{"num_classes": 3, "inner_norm": false, "patch_size": [2, 2], "final_lr_fraction": 0.05}
Rows from block 6 of a small class-conditioned image flow-matching model, named by matrix and row number. Rows with one number within an expert belong to one neuron, the router's apart. Each number is 128 + 24 x the weight over its row's rms, rounded and kept within 0 to 255. All counts start at 0. Numbers have three digits each.
After each expert's rows are labels from the 100 images, of 14848 (inputs lightly noised), where the router gives the expert most weight on average: "strongest on" is what is common among them. Only what is clearly more common there than usual is listed. The data: pictures of board games with random positions, seen at a slant.
# router: slot weights (model.blocks.6.mlp.router.weight, 32x160, trained with AdamW), inputs 0-159
# up: expert up (model.blocks.6.mlp.up, 32x32x160), inputs 0-159
# down: expert down (model.blocks.6.mlp.down, 32x160x32, transposed), outputs 0-159

# expert 4
router.4:131118114096121119143099133109132157123130125113159163120184133143142127103175147128115170148117092100117154145124091144095134100157102095121119087127109163118111169136172165110057094096121135150104112070127121139125149106114119117151139163151140115093127173129136143112150133094085112123152118117111107146117138145137152136145148106106113093116160154128076144112197142161095095132124132098124081082136119142114081152098123125106129151110127133169133143105125140119142121110103118
up.0:150091147101089143152135102156128110130115154097137118120167116140109173122166123136122153123079125077125116113095161107111134118190114098135148102137082147140080133154173148109134168150155114090146124096144119097169122146131190140123122114096129104089118142136131140133129162122154137154173141127138118093159154127154126108141123138101126143125082151103128141112116190089078136092123127130121127106140121125113146132160140116133165147180106110115139157138116146118117141161133081
down.0:096114091156191108091170178157114154122138128130111138119101142157136134101104132140105095148105145150109147143135093099124130153101122137115145144166112181171140129161121117149153138123118138117122111101116136172115144144112102116136127166099117163136127117122133127093149130175142107052097116147134112128080114154111142132136149107136137152124133112164120127167146088145178135138148098125111168139131097109155158150116148122126108124069103154091165100127137094143138085102154126
up.1:151130122097106075150114115150103168096138148161167134160168150115094146115153142124104123112140151114134158141148114122170110124181118092134147103125135131124090137102140127152128154102122140144105103117119098110118157133096157152129119161089133127104126130104154085109126128100142108139131122149138119093129158112152130142143113107079107121116145162149088090168183152125104115075136118143125107087106092082184137178134150118137105168101120128133131129103164124124094127136144073
down.1:148111134143095131145123129119135147112084117122073092119134128124116119111072108140165127142077078127102111101122136097134111154114150110115147147131104101154123138134089153119156131153121083101103131136100131137131108123149127146112105116074147134104113121086074152139133164149109176137123115107143169120160131129110112132092127090126113126117121103120113141116126150144171174189129107145142142149109126124080215114125148150151128088164098133104178138112128123145141094121131129
up.2:116155087112086152163126126147125161106141126147130095131097125153181079141113125131105134131121120104154120127131129135098126158131125167122119136076170142124162160084144125102092158171124126114141165161141113096156096099103129127182157173109096114185107078077105098138110108103175154129165165137136148137110133113096144118127138128143141130138127126118112118096122139129096139119132105112107137118124075134167155141121105097128166168134137138145084135095122114119145117109163139
down.2:173138180170139123126095134120106149126097135112138156148144109085122143145148117110142137120135130138137094072140110110181093142145150073174146114088120136104124116140150120155180106110123127152114055143108142126115164123137136143117136149163143127119164148155139150122160142142109101143136078098120122131113134128171142157067142145101108158092134133119173133119117163120103113142131135154175137142149163126104116144117153144103121103121153124082138139160114163152091138099094129
up.3:118122117124123126096102127115134141130132130161071134152144149123105124120139114108120103106130151125177081172151092153180132152123124114120155110102132107140107099114121128090109109124144101134115137127107080187117098135123091153122141175109100118102075138103152107137104148170141104164148106112118127167135130124152137155098148097123150132093174107146124132161136159087105120073160101168155126131157088158120118149118183093143115082153130114143150167133115108142114118134129108
down.3:123168158131128093136138090129129163101091089117146129136109117112143121147107123168132155110148081111113141100095135141127091142173125132134113174135119103107094136135103113158119151154134121141148153137123143109117160144131134103146146051140149106098137141143112121112114099129140142113145156130129094107159123110107103071150080138144151149170069148116143140083122106147136147136100133108078123148081155080153154117096064141147144146105126140102113139114124153127116169125157150
strongest on: draughts

# expert 13
router.13:153174147147104099106119076143116147105116094160112099130110150135102105112090127168115099113130145087096154147176137160112136127156157137085150122115171123110150122104124114101171149132128124108131118138129148109136129183161085104118091110109116138142137101144098123126114116154105122131117188181140147086120124114080076110157120090090130143138116173127137071123132176089138132110128150133131145125137128099110155127156142121134092112134120145153147124131138124127089093137113086
up.0:132097137114133158069126126100087154113130143110137129119153149153138163108166112126120153139126084101154103155165094111131110163156128104156092163132077149136128088170149136185126149151149120145171107119149084131131118102152121132166144126116118114117116135123105132123088148134102134160120093132120100189147158119138132135160157139134096113156120129159116119148097085129146131113128134112124146177114138118101072108143148141172116120145183117152124078129132139140093140107169107
down.0:128127164159117109126149155157118109117122126147144147125113136140135150103106192174095111122099152156137102081125133119117149147128113137143120096136127123163085134165105110140132097090145136139117142141147138112123148147118107152114083188124111105094114120150140142158143130129118131085108118119089118064148124108127097149131108123140123119163141083116184107144084116145126135133187137140123129110112145103155127161068094152102116149139091092128157140130082147162158077155137150
up.1:134138102091141152120114139110122121116150139106096131145115155145125108131127145109124111131135118132154112145099092128133104113102109125165050105097103120166157133151121140114121119101142104103087120135128116101092122153134091146169124083137162087133108114127177109111168134123102126143137151095151131135171145119124162105170143121138109125129155160144124141116089159134126105099151114107155195147107158071102126133163085125134173120117132073144162144130154161148108096131163093
down.1:112165169155149095137136113145138157119142128155169159105138120118166125164163107142152138138144137141114151155129121128116155126162134103064148145146157173120145174143118103089124122160151151116144145118109105156150137129155128117161088132161091126127127087119083160137111114144184096136125144134125132128139143136132111095096140119134131123126101090111135097166146169068156158134144190129159134142140101099138111117095123133135111123137144162140116180129070160110132145115128176
up.2:139095105154112065124139119158114169129118127134120159140100134095115113120121137153142120135113130102135099098128113184120144123104095103152095144072132109164154134162176153121097161165137075136172148139138118160131144140107107103159131103174136117112167078118119159117137125129112140140154124119179125151141097173129102156123125129113112125147123114092137133119118139135138134115144173127131145162187136136139153130112068128081098131168096114124132149118109159120137136079102154
down.2:113127184118117151120112112125145123161090153148159105136119086133142173128137090149128102123140093118143137147172112124135141134175136154113140104145133156126139135120131116089110112126096173131102083130118107126144074163149122133116115149113142123118118177090127116097107116159121122133114143116118152100114173097134136127119134105094120141114142159155120123101149146102114050186152126157147126099028114129087104104127126148172152133147149121133134109100108107133158140122120117
up.3:148113126141162139131151159099121146133136143096102124071119123132148105110138170163107119135115094159146127086157094134126086210156125115141133130127147126141101109105145127153126135068148095176142089177105121148165125112095180156126157164160110095159158111078119116165146113122100154109143169111115125102138155117143137148169156161120135133167132106150159139144138103118126165105150104128149122121120116104143142126110126134126144144084135122134143116136156116093097150103128150
down.3:076135099132104121161118162106123107132151124124153131117152169155137142141133130129079093132149148100132101148146122131118124119143119086091113172134143154114128136160121160122142104104143163131117099107118137117125120128172120159099151096109126149172145087120154143149118091129136186127145086151132142145108137137098107115125120116084119089141166119094079105130170150158099139117125146132109134088122124114126193129144079101155121136110091168133194149148134124107108076152117134
strongest on: nearly empty; discs in an upright rack

# expert 9
router.9:112144119140164099112153146098137109182093115108114130138162139083146135155126109120139187147098114135176104175083133149108135134107083108135099119120130135133136120142166137124098099081114106110161155140106092131080163117090133176144101164108162123128090126155117168117133103115162124132172089118108162169111130118119133111146150136135165137153158120143116089127137161109122143171124109093123152118107138131148116102099118124162154135108107145151087147118096130109131166126162115
up.0:117110156127095145174105160117107142121101145120141099129128115100113122118139100161117138079107172116094106088144105139146113135138137154098133125111169131085140142137142154131108156131111088084146086139171106114117168144082160128150140124096142145124166081110157139107148181071106164117130104127125116132147145136180140121086131143129143155121096132108096137146159122151097149108116100121143085116163140134154161160135113124129135147137093133118090115129145173163178098141118119
down.0:161123095152148124097136109178120138108140118171161158106085155119127116129107158100091140139114145114177119136156106127119145106119136111095109130155089095153138145110141076085176130151113163175123134086104099105178107101151083102134137137098081144094083150146122146159118117155157144091118160099134116177094152138130111186129144127142116095130133085109124131160104100108139122111102151124134128129131127120136126098156134123112125136134161087168146120133145126123120166127136115
up.1:116180119118127100078118152137126188115145126138132167156130106153126088148138176122121130111094111143146142140168089133070075126135125111089158130114138117134140138113122107137121134121123114133123113158154119166137114098140156143119131100115098105170110105108106113075141155101182118119141161130089095077156118098106131146138143152133128145150120177124169100120084128161146124161121132171162137121124105134092136129130148134199150123131121135119124113120119152123097077147123152
down.1:125131135137109154148144116116153120161156152116125110089138133104147060125108112118149139122091118079109091094094121155145141139104097182126116123128121163144091139156129108126112089146123129119119147073100119098135162192119149149121185141127100099085116122114122108164115117135126134132159127119134116120092086156128126128135107085108137106127102107135122178140119114148107108109166119120154112083142140115184082112145128127092141147146112120123087166110099092157158105161134132
up.2:123106163147142135097109138160072119114118126136120094085124158172180156131155118148147107128144148101108123119137080151110105127116119141123124115119128156115111116122192092140151103089074085082156135098152091094151139104112145112154127099114134131113077110086093129145104105130134107128144138088093091136142165127097142119165136068143111107135145108099147111117099118144143155150106145111118144138137150114147122149181138118090114144139140112139098152102142135134163093129142154
down.2:115142060126116102136129112110183145145175155075106138122100104073085114100116147076150163111125070160116125121103142118129121110162111103145143122126148125115096116138095125124136131130121135146124147121093131104163103113121126120101180145161106070135176159124140116140134161117129122123155135141131098105101141136159088157131092185101128127120085109137118150164160151142109128110150137146131095147116103145112133118103103155109104147098152132104140116131144130136099134125117189
up.3:100143117107106146140116106126112121116182121117141147117112119127157133152121134107106140119160137122146152099133156155171121128089121169118182102140156142138105113150117135138113121130147118097131108136155193138108134099137154105164140089141143132093098128127111117108110129167109084110132111109152124092146062113161171150111078114102142126106134109138155139118103116086076130123129074127187100104148084144117138191127117098096129110100131102118156130143118154127121105152112173
down.3:156113147076134117103156145136135107139106117134124049098179137153110123130122132145156102152150123154115118105110144138097124115162133080144121180122095158102129152137155095133085104171112132145110154134077097133121082133163085122124156149099118108137170125148117153121158135119127129132144121176115153130129146131097140114144123121136122158149117178119098095161125146161150115128158141126079119168147205132130125100145143138133165118172121109150131108119127154149117147126130103
strongest on: noughts and crosses; stones on a line grid

# expert 29
router.29:136138188125105158152113116124083094108133088165113103140134168130137105127173134142126174159143103122158150140133094099153121147142142148141146158090138151103125088145127106113111173082156115142143098137111118155125120122150139100136073109134125112156120154100146142154115131146083150160097180121136093110145156108125147107112156090160138147106168145118156110106116104100138123084124135169132153129151195125120145113105130106155137169135150159127151127150147110117093108093143127
up.0:104120110092136123131112079128107164111135138154129143140135112126153116145098114086109153132116151091110123146135092148130082100164132097172099132108109112125094119105128150146094115109092118105143155119127102110122083169126114157121115162073150114120065170106093143136123104098142142117139128141122128129179124123137108158129123140112107160149150142131118093104121095138100142100156155118108144128083155115111156086173146137148109143105144133176105098155139170112180147137170094
down.0:167129134128116120137131176132157119118147145067137142101135126136117117131134139131135121114096156133082133094123125105139122126101147116104193141119125141125138123154134120140128141152145103141134128053173162088127163134107152113121118087150115121157160153157124163104134143092124155163144127142120160089090130142097119131092095124128134135155081131110130155134181132151114132142097100129110150142113120066094131186113113139129084109128113161120133183099157108162112103135077123
up.1:125156121090145162164155170100152108175094162111123131091127084105108108129094097132131156079126113124119108110128139109084070145158110118118156136115181149100146109085150131101111193155124165123131127125143131136130164141148132158095149119125104129108123147129115136144120120097120122099153083138138131127161122111115146153138165152107151136141148110130147150121086147153145106122145154086108159118118143094140155145142098181127135121111118087135110122097131113186116173159139150
down.1:146160140150140089111104144110141129117103121072097136096134167133090133170138132173146109132091197125116130126120141176110178113075127124096156157144093132168128153159120107150111106109106134136070129112131174148130127093146115106141139108161090121173159100113103115141130132117082153134113168129130133142123112124167155152109101103119154120148124137112095077128138084115141110137151107106156124175143126112138102127115153105128142122153131121107106147126087128118127109086098125
up.2:131102104124137122099140138165090132148115121109118156150142119151107139100145121117114118127091144112122128098096108146105112151113102105091154135124129133170118137127130092145131103107101145171125094118145135124140171122148095125143101133117133108074107101108153127179088144072122133136139153124163123098168115116149097141105116144139122126157101091111123123144119110105107176101087146135099104161136110163122107148121119128133156158091207078119097129143089136149206135112159118
down.2:102151119114143145118136122119114123142137169173084112129147100101122114165169159153132116117128114108129129133103166100153122098152104206122111160141174148125110101093166161109090130119174124148140091106181133134137088142130140119128144123118163128174132151131116118100114139119099130158113104109089150142118104128149140150142131148102098156095156143084119131122134152111152132170125095130162060142135092108153098138137141150135117084142172153129145156128156105086110131135107133
up.3:159133120097149089132149095158183170086124120148112078127082137141108143125123103135169167091099139110185130113125106113144118139097103128146093114123116124115145162108144153097155112142109111156156133150188142110136129122127079111171101087135127131139134078114107126152117136121157116141123118107128138169183101141136143091123129092136124140110142173158187154111126153114094122158107180140146112154106100145137135150134105163133114109143135145143089142115120141124121112117143096
down.3:124112133125113162162129156130107138174121123095118106124173139110157119158120166136086098163154158156132167108128100156100093132121151129151127112137136110120135128167089106143154090126119124129114102087106130137136156128141164125136141134115104148143096195167153115110144127097152140131148104086086160115147175117138123155106117160115116090123104157144112130141135105140124161153163135142121157170160127130129161151159108110120068153126114102154122152129145092188081155147116154
strongest on: digit grid

# expert 21
router.21:090115112118122141110118129130122134162085131152128097128112136161116146112125112157111081094122122095150172137124136165099144152116151106130122093103165161143144126129099131166105138098137146169104069158131133196101128140156151136085141129087119120124145090175136158124100095122099175130102158133099093123129116111145129118141122107125084113158156145144116130108114125123090184117111125124132137106128132085133126123139138152134159099164184130136151121131206120167144120117121144
up.0:121168122146136127106127120135086159102103104106203155143133124129110134130088110113157152145114149122132134126149119134126140121162137148146106137129124125087123123135126150176122135128103094081116125125144085107112149120137201112154070109128089103123128133110155117127159177172107124095127086102155134129122080156112140125095120171131116146093140114133141152100149114116161117176148131161088111092144156147135124119074168122140136106120143169095126133152131128122104154085164134
down.0:133125076090176102150157139145148092094129125116140114146118085116086212144079133105131150150119134089143141120107139087107128150151152155111133148061141104128105147175167158153154112129138168149137146127110166145125127115126151110138159157123093105124098105134109146080110135126109125151129076112128119096121100118121125106132123172149158125157129136144139165125145153141119139189154128137119099097130152130169103143135120109142078138155145131117109158143137111130132135114119146
up.1:116144127147138155167117133104137112101105174112126090165121159135102126113163110116118115122127160125162139131152161102181052157103134142208131138127127121131122158118125179138155155093064123147135151126112130134098130122136124125167076160134140140066120115091148130120095139125133086136093125141090148164125091115143105105144166141126151131126166118146133108147157131090125182111135167115123133128166109135117130145151134128131137101106144129142132098116104108128130127128136177
down.1:126123134103063148151165126138148109138126157133142187096142103126123123119123136178092107088131122113150101116109166184092154096148122100080097160142128128123159096137106123142150103125149125162149110095125142125106160088108135153138183099105104127118147144137117092143114117130106152117153117142143122139118127148138120103086129120087118117169138153165127144101112111161149124141141129121133103145136119143154143172100091142142117162149108119188118145121169105135067170102135146
up.2:153132111105141126112102144166163194157146123097140086083119091131097103158099141098128152164140126111113120145116102138159134143135104147110112140109169143135091094093147103151095147120132130163128132123130155105138119085138104111102137130139120147186138133108101103113133085096132153104124100139142113116137103097167102131118130139137139139107086066140170189158114095158114134134126163092113121095154123131144162104139129117133088154142112128091144128104112099128178156151122149
down.2:128095110156152097134091113118151123112118125160164160127135142094137141121137159152118128109124156152194134108119180147170133127094130180153170114135088090147139135139098090145150068110089087132116141144115123120110115129119126113090110092132109145136112153122164141080144129133132140150141120163100079134138148148137191125142110082135159125138110138115111128103130150139176125074067093145109129155122145111105130112098149126122138146081113143142132115132151144126145099138150110
up.3:131148106098114130111128124129133126115102162136156129127124121121117120113133113163140147120104131151119146154128124167112110104153141165126126131127146147173138120096115160128132152150098129087092155156111139129114096095129131111116122174134072122120130148154091152150145137171136129172158171134127112069162121135121124131136134097112188166098158124146153144117103142092152132160152117086109110147087115144082109123130203128151147076116172161112083119127164090159161126137111103
down.3:178127169151150149122108155133142148099102109125154115117118151125131146126083158148134104147154102096070110110146143135159139140126127132151096153129149106146161126150161112131121114119132104135094148137160154132156175123113119180099112185112143138104083110141123093099167141108112144129106115141118177142159131115104189107126115120176128126142091103063114156133096118119140120092124121123130093147136140166115131160136096120077124146169091109114087107145120153136108110106126139
strongest on: nearly full; first side has more; stones on a line grid

# expert 8
router.8:184128134178163110126145102156124177090104132168090117104063125128108128132123136119133111158108135125078117133152129115135119129134138135088110105134136105122133172120129137145185153127079117082129118131134136091162147174138113135098130152127141138161120130097125145179109120160125131154120152120121123129155148126106110130173162124087118083145121152129109106158131134124172130140115171122143138102154113119125146120165128103110113075169139110135137101104143088130061144158126101
up.0:165162100109124075131108137107123144115134124146145103103139119146114144125099170131159162104148163143133126117159107126126146158126109149116095130135121142148109082127146155146120164135140097087123133142149115163136157124160114125066159113112138081102096118112093164135100140145124143105131108140128135152105115117127101151137184170098107168149174162123130145105109125080174132151119169120107150148179157143135123118146138123110060160095152133121159128107122149142160110171142102
down.0:090125146174137117139137111107112148136097071115113131125144101112093108099131147110150155156137121125115128120124140113108163139102161093099171146150110149171132149138137143121067175126129140129132163092149126191147126125122116127153136115152111119186124109118118143158179124108114105109134141074138108154098142128135134172108171112100156092089141107091126101167170088090139126127140095110114116103149132114136113117060133166117129129149169112147119121150127143138131091126129125
up.1:085106157131168159116083117160144107132147104096085128174163110102150082127119123131092135106133158125166133115125140099150141171103142109139128136101134117117111136123116139104110161131141133140143123134159121148133141126156128111167152121155135151127135141153123144138094149171130092112107118124118084159163088111124151144064111096141122146154097128137141150129108141079114151100115125171166084134148132145177154138081151105139149114159112088094108103080096168139088130107135140
down.1:103088115149106138169151136149125096105130176160099167146104112129094148109160149087148134158117148126153105147103149123133081172155120125136122094103098131120201128083121085133115130131124149134131103114143114103144128102084092136125133130128114117140123134159138114133099152128102146157103155090111073142137123153128116097121132131115120129136073142157114129149112124114118120152127136098154127167143093149124137149162115190091111152128173124173127107092144103122155148069145113
up.2:170100161154127101110137165141134166147108138133113148168132094116150126118134128137140133136155155158154117085132102122082159093115137114160137128102170156120160163124134122093098134117124131148129139132117106177162108090129125096168106120114125167114166075136136086152113124155121104144109126110123181109125128153111188167140136112127135150108153130117126126145115127115149138150053148148132133104131136106138122085119166091116154129170106106126175099134156105115112161110122180
down.2:138136156167109134119150110137102134122135149142146152168134128101121158104138126151133171095080114168113123126130101120088111093119139143099105122106093159105129112156117092155174138133113139156149139141130119146139085108120099134144172121096137130104143131113115136085168100171153138108104161076111120086124155162127153153127095075079139112137113120155111137128130111095125108100129121143149132129087109114118124131076100159123165152139127105115110092128149153101197125176164132
up.3:159141165208140152138137135187133133124086162132115153144150140086135165144125138144135146145109167142145094101143112129128127082164139110155139130100125139096094116142148122101120179108129128142098163130116094157185093101142149136145170136102140130125107126126123147130142093091153153135115149141136137129098155132159160127119168103086130118073103124112091144142161144137133161128098115085131141121090127147142156092120139097138114149124126166120072122117121136107171126129160129
down.3:126140093084157108107116103120140105145137125101136129118113142106145092116128118155115120113140156131182102120110117140159107131104118103100141121146109126168157099132141091149141133119139079125108158158123126119106121110098172117133133102163137102110105169147105146150120112112145116162137110133120119078188142128145120097150133133167151135108127162135123124072084171092099159126182082162141137125129076121081122125095122111171144110083157145101108118134147140091143177140107118
strongest on: nearly full; first side has more; discs on a green board

# expert 20
router.20:129148126112138121119138098132113135108105116134152111137132108125131142189077117104088112159151130082108132111151089106162124116165128140126139148135142140134153145106147107148133154141160108087153105116098110069161157140113119125128107128107076171099156085108122125119122130179103141165087097128177123078155105136141119123154135147106150135140127126129149124098125107145155098158163139142126098134148101129112155122090154082093113123143151097111111089172151169123082135164107112
up.0:087156153113120122130123165123085129148107122091110095140169150133129178141103142146113141116128138121153158103160109143126110114130144140132155146146166148111144142123135125115096164108139153154144156109091125132135052117139165106153115101124118177085163092155123070084137134130097146127113129148119133113102100128151102121148146146186127137090114093144121146104123150148090161139119090126102102144094158151159119144109116118111127160099137169161104115164146173146146118121167142
down.0:143128098133113128155115055132142069125122116154109116086150187132165109138158116134129157126150122127118126144139119101202151104126139100147102136117115080115122138136148136134115114124164126138103147148160114160111143127149092144143135094136157131140132157106136153185075097101140084118149144109164116147125134145095119133108135110134126085114108129098134129146136088074142102085114144164134112144155098115124165117115119128151165168124140149125130181161153139102142114169125144
up.1:131132147093122126109094130125087145123122127097117081140098176128100115152127093123157132096137113102116078128156121165098094173156161124160100164116177129126112088114137132111131151123150121104124126157178167134150092146093139143129128156161128073165162093130135107127179141130152147133159126140128141137130172096127122143150110106138123120103122133112084151108124118099126154121169085107132139112140146122105132139110127098128140112105085166130139116067177166136091113117149128
down.1:112109128170132137153120146110136077175133129089106177129134130143125104120128115129098117152134088097135154125126101146132136171169117139155167103115139139107169092128133152121123073125128112118127136151099161145103113123131154056135139047153121114103179140150092099098112094138090123144123132113112060127120128119137142141143116116092136142093125127127118134148159176111110131170184147163143113118119097090103121115135109141103135152136131129148133130114117092148135134150103155
up.2:154154133133160169137115074140124141122131076113127139157104137135126116146133152181136130117118187170090109106123108121148126165096121129139109111123143095138143150107111154115131135128140104120110110134154121159120111130112137131149131115093165104127126133150131089150095155168116152119140115144128107170183117129140171118066123116114090139150136176108120182112140101104108108102088111111140142169127152111078155155144134133151130136142142080127126134090132105159091172075096124
down.2:098176109089108076079123109139095131130138145130132146144143165093102106167106092107141131128132126131082147107129133171147128106102148140095109082113161060143137150157200118121105121152118105126095108134152113107133116127137135152084159133144141110126104093114117152157129121125110131139139100115166167161162169084143133093095149117129133135145115118133093160080175105110138116115105111146113130101151113135129151138127081111134106146119120115115117123092131098099128162129140162
up.3:142143114132116092126135118152140181109140164124135121092118128136122129126128095131164141083123112164139122143117108128128131127121110127105084118152139109183103165107150147119138136160086135108089165121154137134099144139128065138095112136118142106127114145133109124156115117078134151113152151156118125140124118135099136084098171153118129119128158165146159162097066142146121134159129195130147116141104142122121150101190133130162144152130105120128147138077079056126114124143099109
down.3:096128104125116119111141134127079167133107094099166120112168180161143097123155126143113144130182150116074170097094120162136121129122134147081118140122117131122111097115114141137125115100104133132112154122160144130097098108082128121138137171114151138144135105131108127078103092128131097119144146119134141132095148135154102100113105133127107128170156139087106096136107145111089121101134152120096108092167165114074120115166108140142119101148202148140131151102113117130085115136168119
strongest on: nearly empty; discs on a green board; more pieces: equal

# expert 30
router.30:133140142110138143123122129115119140117100088144118171146108118110116118126141145175152112067092119172128140043123153131117172148136144123129129138131158108150110123125137141143150097148145138132107144123126114082153126118147119134113151090155061144092153159129122152161109068105151135115095166117115089176146126133131078131091152129106107115140130135179140164098163127128144153110195116120129131132100118161132151140158113118138119090147111140083136111114151113141110098113125109
up.0:126157102163152092108106184077136141183104145131114080113152171121122138111127154164110125095111138122090113132147119121120132157149129153129145130130130154105141130138141142140100155117134071150121100136105104131125132133132183082120192160129110107135115123122118135103160111144096148120111125112122128109130132123126168159159134111135114083138147102145089105151126143153144083118134154145174149120144109095140106178090108168120128138088094128151159070140140162102090121135106121
down.0:135133168132101137107124067155148148146165138122104143133111139119110165128135121117189132158171091163110165136163120138151176099084146135120108102108142089133132097152147151148168132145143146121136097108171113185127129119108109140130139154107129151104105128105131125112104092086115092076128140116113115117121164134099146114127137109150095142179136112169138150135142128134150157147133115117105174149128110145119131107169110135132108129194192146106117137115138094134131158115158132
up.1:110131130131158133129145117129128095122145128119134113169156095140138146177130145118071128130108164137139104129104111135139129146133111132140167138100123093104112156095123088097088146155143124131149113142113142113114161121108136121165162149136133140105138084122159138113123152136112103148091129090150104173093145108114117157075115076151136157155177163099148159130129104079085135116134172168125067164126094146109118145117147096100127105128113080142092148147141159147111113127083134
down.1:158116108149129137131104130105112116086134109096110151151126148138088147069119118163172119109103119071112133108147112121152141096144134145103075135088103160132128128119123118084135107140093119148139164172142138136117093098078109063116141138119107114110136137132094130121169122108116101119145166129127090157187144133116150104130168105128097112094139112135125172117134143109153093126169065111137140130137136082095120099129113128103103105121125146161141107089159121131148118117145121
up.2:137104133139125113122125137119126155119109130142127156152149139105104152157169113140133130114095069107136116076157104111115128157126152134140124160162122117097091134138127099168097101119126101108163145125108113123174120126081123110145056144124104133156128132105119134141135139123137094177118118170112129133142137132119073180162114133056143138104142177105121084136153135110158108126170104099111125123130116130099126139159094144142079137110133130150144083093137155100086088130137123
down.2:131125205145124179135147119105131099131128155114135090140120151118138128131106100131083083151108143137143134153166139105124118134140133151119164119142117116111157092114152113076090164138145128145114098105167114193062166133099100126132152147109139125116097119114164116147155128128138137128135127122138093103129111114102136134117178129144081121154111128107141089052120105110154150125148138092139098090155118141137141141094163148096140110161139106116128113136087120154113113149119147
up.3:128114099102083121151144102124104140136151134096152106121124139114118146132132133121113164150144104111114167149086155118114158134138101117143129102150089172101099167142147121159099157124104147171146112120139211138098121126142133118138118078137145160116146153131139118124154130122145147143169148136149108097133115088142121116139113146174077123119095135055101102137145108101118138156158120131102086098134101083136110131169152136108141178152139145087118157129138169139153117127088123
down.3:150116138130131145130127124118128146131116134153169133138124153155159101134119132113123110110126079127156057136154160136121124125145156113114123142151133094099175139088122121068112160122136136145129123119116078156132137150154120095134107134109155126163134106135152136125094150074128122121124086147088141081067131137111126093111169113124108165124150116184104130139118144116154128134100171095133136169104131128085151124134151129156133100081108141130148103137174104159146137193121086
strongest on: nearly full; second side has more; noughts and crosses